{
  "model": "image captioner",
  "vocab_size": 27,
  "encoder_depths": [3, 6, 3],
  "fusion": "cross_attention",
  "decoder_fused_qkv": false,
  "decoder_parallel_block": false,
  "decoder_drop_path": 0.1,
  "decoder_positions": "sincos",
  "decoder_cross_attention_every": 2,
  "batch_size": 256,
  "warmup_steps": 1240
}
Rows from block 2 of the text decoder, named by matrix and row number. Rows with one number belong to one attention dimension. Each number is 500 + 40 x the weight over its row's rms, rounded and kept within 0 to 999. All counts start at 0. Numbers have three digits each. After the name is the row's rms in percent of the matrix's.
# q: attention query (decoder.blocks.2.attn.q.weight, 128x128), inputs 64-127
# k: attention key (decoder.blocks.2.attn.k.weight, 128x128), inputs 64-127
q.49 098:467464459488500586539578535486525473416545432528546504567556538492437543491482467478468512471486496477542493497504491471472482483624430504453452517499540480420534504535460471435490498528511496
k.49 094:439416491492566457511567550550462489441429585526452501550462582529542492518565551502561550491538474445457528498481531485529442534445455454566500488488490472540524490519506536514499435506460526
q.50 072:407458475464469509520439475526519535468441516469559415477557464495512473449476483486500537518483479521512487398456480500603486495503532474569530533561563509487495493534568527549490409492482482
k.50 078:550528548502472516543479471555518475498491423391418449417534468454491380532423533503509542521518461509493469442432517529535486513486466511542500560518522509490502561494505523470561530552523491
q.51 113:536520458491539497391517419528523480505541572526578510554529502510475544481577382528586532488579475490488520553518543503459513544470473472509522445574505495437532479516453542577463500402490495
k.51 111:450519519534505485451528464448520465519538538553537567580545480513472503503527470482432484544456535477469494542561557502424447524519494510514435451466534556456473470484498463502497537511504500
q.52 082:487470488434564509498510468535542534531529535561530512507616511500489542480536484484502546540548461499455557458499507519493495571518418469505445588479479514486482547532505544541464576459480519
k.52 077:469575516440554470526508444503484556556493513524635540531500510506530534484544542432464459428556515513507530480520493509441450499440531482481518524510540505493567533601457468476470487502467530
q.53 104:523509495489466546596493537551478471484552528516510464502512438513483505432522485486507559443494522508483504561473546497532532500537532433501575485519544480519448466503519553576607531490525524
k.53 089:439482511539497484517500520483492505544542493391449474361518467551504480467481460513453471483494529520421562543570511541541492532551488496512503467483488504477460456466519511437517478524469512
q.54 118:572451480476485465562496527562453474472464490498489563551452473446504495457523485481566544568498422529508486471462428483493488566465467435492552541503495462526475426518520571508487515541477470
k.54 106:426477508495500490474552504530493429507449421493530537373509532540508510513505463519472410586541479541494493453555435541520462396497466493500528532486520469495434525476466537424477484438527506
q.55 096:515477507475485483594481457502487441504475438510573470509474435488472485476447508477478493527443512408437463449485465503514469476545504545442533437484567447491549501552477475478439483519497497
k.55 088:486503564404541469581520463466494448446404458547442418392542501487515445512515464527488531538605461498452524491497489496487456539524414503543492498495537459528458562489511482548473541494503525
q.56 103:523534461494528538520554577458506507491429480528521478553510498490491444483448468441528499560527421434484487506498478484483519478512470464508419467480524493490537487498431473384456472488466479
k.56 089:441524504482493461568545520549508521438449515537544519523536525524501520486501517486495519570449501472514497443465496546426487460546501567488469392435571496513526550439519426488562535473505535
q.57 118:450462462553540504548532496486487440492483442429533439528422531492461534485476526522547461474519456555543442544461452484488449440482505453500473501589515433541515484591550482464458470502432493
k.57 102:416441478570515541445550479435479439426495490501482447500422520443428512509504505477537506497535451488603536472427503512537511494436472489536406564485465495527416496568542502495509510470518489
q.58 095:514547491506574498502540459432455504493543419475438516508402460529508558460572530498483498528497489523520454564561510515483432483525494520469497527486509517505511472479497484515540540576474517
k.58 086:488462455522514523405449542504547460534527567565579537550527451464494512496513493481551473443482444503553466573536456523563555472431487459507509458522461441500497449547482505488500415474515511
q.59 100:572592484472545457595444496447499510450456417558479545526450499498472456496520530508493498417425448467442424567505432539537484423561449500466441523450521471515507460522500483484470480560477492
k.59 106:486486490543534422504484465528527473481376535622534517427535547524533501507525507450509498465513429473444434492541480516542494446505430480488493490494532457567454484506504470514460489483474520
q.60 101:552637518555550502468485516442491494534526478450467514480565512541535525532498480537534524504550578494455528521530531501513495476462511516520513525522521525533494586442512487543522548540491536
k.60 092:525564447486419540435413491449493568524562532468492462514529491478517501543432470413506516486584541504552565552460516520466578492473526463536516439540481519482495473522485443542520433503529553
q.61 098:482498503537530497456529522541463465535563537538530474495455516532550517516517633501436467479481469494524465496466468506515561513497540497460560467515411456497553499403463480477495484475524457
k.61 084:511486511472529538478532482401465467511469501555482486570465577540517492461580547537505483483491501482504476501491535482518480550542504469482496541516452525509537450450486507505516488539500427
q.62 084:530542512430488453549477458508592508553487427461461456459483578526541443511498496540517521512606504474472501519498537459488493493519525478467541501486530452518486545572489482471453577530467488
k.62 087:453523418509495486493537507492531595522425462526539403457429557451495444478429504497432471546568454534496534462500476487515459559480489507521455469444502500523493481553540434481546490492517516
q.63 093:540466530479533541550569527478524529588546493502524471482484415511478540498435519463445507519452504497457526553458521536601544495495538540485509484518477458442498502440520492543567518502550444
k.63 088:486525541407521515416492439440584580558567478388497474364475481491505530498496540517504532463522532518533530570517498522505493555523536522498567538528494490494567504541467481486509460548490511
q.64 118:494468486580462443528461560487514498467461525461464441469494486494504542480519525517529525512519499496537541455575474467427466579509529542556528578510491530554575542538551506513498430487515481
k.64 101:443516542495485552567465446496508490450474440431475488516450424493481482460579428493509578540497459511515526443488472458432482541509490501449497573453503532476453539436459539581537550547508483
q.65 090:490523498483506583560520546468520528520553509532530545506464468509488489536506528494451462431521545532574509503498508498508508440496525521434537458504468439488559558547438488486444499499513504
k.65 099:542422486465503618516507499427456540518543566548473589520524505516501504482542500484460529430445536474506458474538529552453524537495529503513538532464539532504552505538493468448490488559494523
q.66 095:471539571532594479365477427468491482519445470497477479513502428490484526450559488482449507441431470505534524518587541527511489513525488491500471499552518530494511498455506465505566498418537488
k.66 092:495472459545554439449517573549519446500473490492487475542548505474494506516528513493506455548476485521502547504479513495545496501462412522425437497546479490454417503446503494532495450401447513
q.67 111:502528416517492485493542473454519522480517461486483561593524410509550548506560498485498515461510477469491529510474503491524467501420460474436484509514534522452453508516477608553462524533467570
k.67 122:578529517597475448445443506505519502462474517550495558459450480503556572494487520489534510472569501490500493476577471473512388475443473511496547501528578507535487504568507519537454472501471526
q.68 117:450510485463601575520504404453495513529583447525540501481553479497526495514438483538512499569444465485502495526492440471508493475508489493478473475350525523484413441484456529486466526464511512
k.68 104:429467488469510536500497379466499554505609493559542459532519470510496483520477526483518439523489407500488541559517474529533553529463546560520493519432496539446508420562545515439563433465525506
q.69 106:473512558469617497524540505397466452496489546423495453514469509466495513536465469541503472464512491472494507504510488515454511454560523508528479513469500492551568476542513495449445497480460487
k.69 114:488462507492615550460509411494445491505469539542508493562497554521459497518557477447502472457444476516569476509459517556454589505492517478498447480470480513468510499502453483437525494534511494
q.70 089:466537416513500464420482502475534432552538496539484550501530491510535540513469502548532471486533535524511497430543548488523514457496450504430476512455484490505487510482547484510489558454438497
k.70 087:433489469494462474446503515457536492530491562528494526503521471556498453498543483486495478436525521494497524463483525522557469425511483497481474517487518498422441460465517556484519517482491510
q.71 083:530452593504578502566489408496426510451466479531589443504437529552495492476579517465495480475445489470440559462536456509524495534537530522496508509499481494546602482527568487462530501519528481
k.71 081:477487485564558537432482472527502423481527444449455491515397589495430481540525519466483485528479511533503520511501556464502567563419496499480468513471460494546467519425515503504522513517484461
q.72 100:552521551529493460537519486560488509537521504468564488474470503509503481488513507447498473551488513501527473516503461559442524483460528519523480562500535551505532468555557502376525534534491490
k.72 107:589563547564476538533520530525533501542493430464483456479476568450491488507483510479504541508580454537605494449485512452453496492468481469528491506507476482577500450574552513426481512456486502
q.73 097:523499474551552521539426452473482498455481463520477552522453402522546470489511520523464520510453483481506468489516509524562397456494541543555492489531501536530586461481514485459545525570547502
k.73 103:492527522594531537548494588539556497502475476481472520532514568492502464519499515503511511533503516480518542463520510545491466495411556557531558496505503524495436475421532490431522444463509491
q.74 084:435579472433470482492494504541535515538489510489499438458442499480448485462501531474497500521490535461578451580492503451508489513488518499514515522572494484514516578526502523554533540410533492
k.74 097:499474478389435472535544479508496512523488497475530428485451468424437481500511520500548463516468441474503566525492481446495538508523436474503442451486481442491536509573520557532509489473484461
q.75 108:585509592558504453393493513429466493470462473484452479463549515486478485466537471442472509459512482509504545552505547488499558532556524497530523492559552524479463513495465486525511436528505498
k.75 098:596515501491535457451478502523453467514507458457488452518554497484536521504507437492460553539525507533486464487486524469525490540532471485512545563522500474507542545534475494556429492537477515
q.76 092:549507463498525481489525506488382503436486426468503525418556523444525478492464512542555509552529467442530497536502434475510479527498470538526495463483528489494516522536492487524447522480572533
k.76 083:539546408514489497500532510591488507481508447490528453453496426517496507531528556476515504503482489471535503490447491481504528528520514522473548554525520471472513520484478530523542486474546503
q.77 097:466540522414551479513527423488520563510514531512491487599479479493514525496579494495527499497515534490615513485567518497489478551455549506533479507525479567421461464488420448473522450521504480
k.77 107:482496482504478478579548578451525541522530502518587527515483478514518527510476528536518488428520453491564479461562483567426425494464468499461492513459509490493503481512510457452496373492497520
q.78 105:541474509548467511511530476526471538476532536544458571500454631487476523464542470489444437523522541520501494426562486517472496548493569487499504449561481491510562528460468431515504442527514507
k.78 109:549550504482514499486489541518487521558483562478500574471529570507545559473506513471470513580489555500511414457516510510455454494526479484497529461539472478549530532438475495471437442481450477
q.79 107:560477521461519547485482500575490482480468480437477476444514490434534453465495485508538572529465428520565484450519423557509508585509515517532566534493550483499533487593502543519507491463581468
k.79 118:557496477466444539506480505508501549443479457432461456429532420471493503473496548487489513444541420514600552464485486526558523560564516500482506550542501490480527502545545541526565479531531502
q.80 092:541620547467489531470503564480512449496454509481452571468472475492517529538462540500542553510491499501580466517537491507528473448470478538552507496492519518488538556571561554484493444511516485
k.80 093:588444534514583499462546511529491506479461499514449528536500468445507537491506529442477542500484489479532550503498500567515488582479457514511478539462527535522433485560473520538491445589523516
q.81 105:535500509493511494590478525470559455513557503516516436460452420498520523459486539493457439453486494545416544456547478562514564496579509520463479439523525527458510505487533482551556483490469489
k.81 110:443528507503498544460470469439530448533499553467425425346482483511483475530465477484499455515500573502533467462523492556612563439439479507474467441535471490509433552484521487588522513459518524
q.82 091:596463527564423484466486514482490446476381493458504508503479444498495437540476460498505521477491442531532452503493493542511453508459512531528567545587490484552571528583492507479438476530534496
k.82 087:630566513534446541569487552527495476459442486494503494547525470500516519496557454479461522501489438554515498487519502462521487553519528477499514510546490503514516525466447518532498591546517480
q.83 100:471453474402505485517526571532493506494527487483515462427563558479450487514459541537486502494478462519469518456445474523521508552570516508524489435451534493485539435536489438373521501541563521
k.83 102:494461428403549528486576524433493480486512423409435447464568446535484501549461557532476552495532517495502474575398506508516568489540529497507497478477515502489515502504467472387541548551535523
q.84 095:513464484526542545391516436487512523507484445537495527547520534524494509512519483518501491585433447503512479429501477484427488494500464516513523512432532505548488446470473544436435506508494486
k.84 098:503462458524515495418469535540479444494508454525457490540576552550513494492492520533498444574523471521485486477453502484509470520525520535508552540555508538461480454469541519394482512480468515
q.85 098:570574499470395522514508499373494511454444504484543441475516353522531467538509581463481495481477448501499509515471506471489465453510474556507464529536474506522537521505540488480499446473491499
k.85 088:525534423466472527487546478496509478470472494511507496544486449484455434537525499489482535561485519490491459513496519476450485481411489545510450528480506499561447588485443427513471557548524502
q.86 123:406517473546538513444523491580484492532444493523519604548513496508480445519482454498524485569458544519470451508550487518553449434444450525538420469474454516514540466520571491458517508527539486
k.86 120:533521600552538448524586575579536497503477490546503558536518575501501461478500548483497493529500556538460525547522491514486450484506473519528444458514518493487451486459487489446488485415485505
q.87 098:466383477497556496536429451566498536497508507492466445512514464460474449453493424483483552535417508480435501559511473522494447567552504514484489561498485453519473453554502536568503484489533485
k.87 098:419546565451467535543501420458459542462518500514509558539503504476490485481499476495472515476482503458507520501527513482533487555548480515498479430517532479535583541518510510583537465424520477
q.88 114:506470566519508497534524507496575541541437501556508510496501439520492439530458504502462434468520519513494502493551485477530488459519498548485405395483511573417502539523491439479443497547526505
k.88 117:541562582445541526531554461413564478557494514554525540530553443522541494519494447514487471500453530499503466485603476528447530490469459544514429449517514546503503557520520442498469505502505541
q.89 084:568495554574413490513445449464481538526491566577484518505504538531484504484555499518448469502501528503454491520527517539577499475494531506514449487568441462546487509489535464515509436500503498
k.89 089:465535492453423515557547540470494448572493563524567598598546583490476520573489459482466528471474536520529496448507551540534505478480463453538490506449423484530483488459557507499469425495453454
q.90 117:483576443598445446514495550468534464425413466473469520515471492483505496523458501487491526535486493511543494497491483466464422501501546527554530507520520507511524513485440518511474443560489522
k.90 118:517529540524512456571445487479454478445419475508542510498545506495560509533523450514505526579446524466471493464500445530451462539519557579525583495503536524485522551476421495513499539519531545
q.91 106:521429597570548466508552413501458471502493480578575517516515592563500526494491432488552494493529551472498525559562508480506500458521463495487488512448514509493431521512499527550443517479454488
k.91 110:475484601520491434492533396498480453504522501578579494555500608468461542499537440462490443495462486482462549464576496559474557566526482498522526557467471478531511491557506583516532485467488469
q.92 110:564595475501450580460535433435437482447508521456572508477481490450513454560482521497494485505477437460579455505470491508519515466439496482537463490510456460539467477411457449522519419427539474
k.92 113:548491395455486485528537499544443517492497550548633491520483525449474472506530558454516474516468438518502419523481489517465524505507528515485483528506465453501483491435433403473472432473538457
q.93 103:476555538524523532525454493441463509546464466547469479510521502523503490488431387502473528535466541554440482612451518502501492457543556500478553559486482466553474491465457505555454522473455541
k.93 098:444520497529480531555422496508470556528515533542513510614554548534511495502516420505476529574438531491474486533482547442528543496516533481509489451430496482500546495454495531539467531470513515
q.94 093:576415523490511502467574525444438511534579614507506499491533554468513530533492559537520445532582498512467514466504453450441546497451467485459445473452493546474469532530521499464430517472472519
k.94 098:557519487446527525414557432511459523507567576577550545537509438526528536497514561444499500463541484558503506480506487515471510490502503452522503544500466544515535472531511506497484486552464474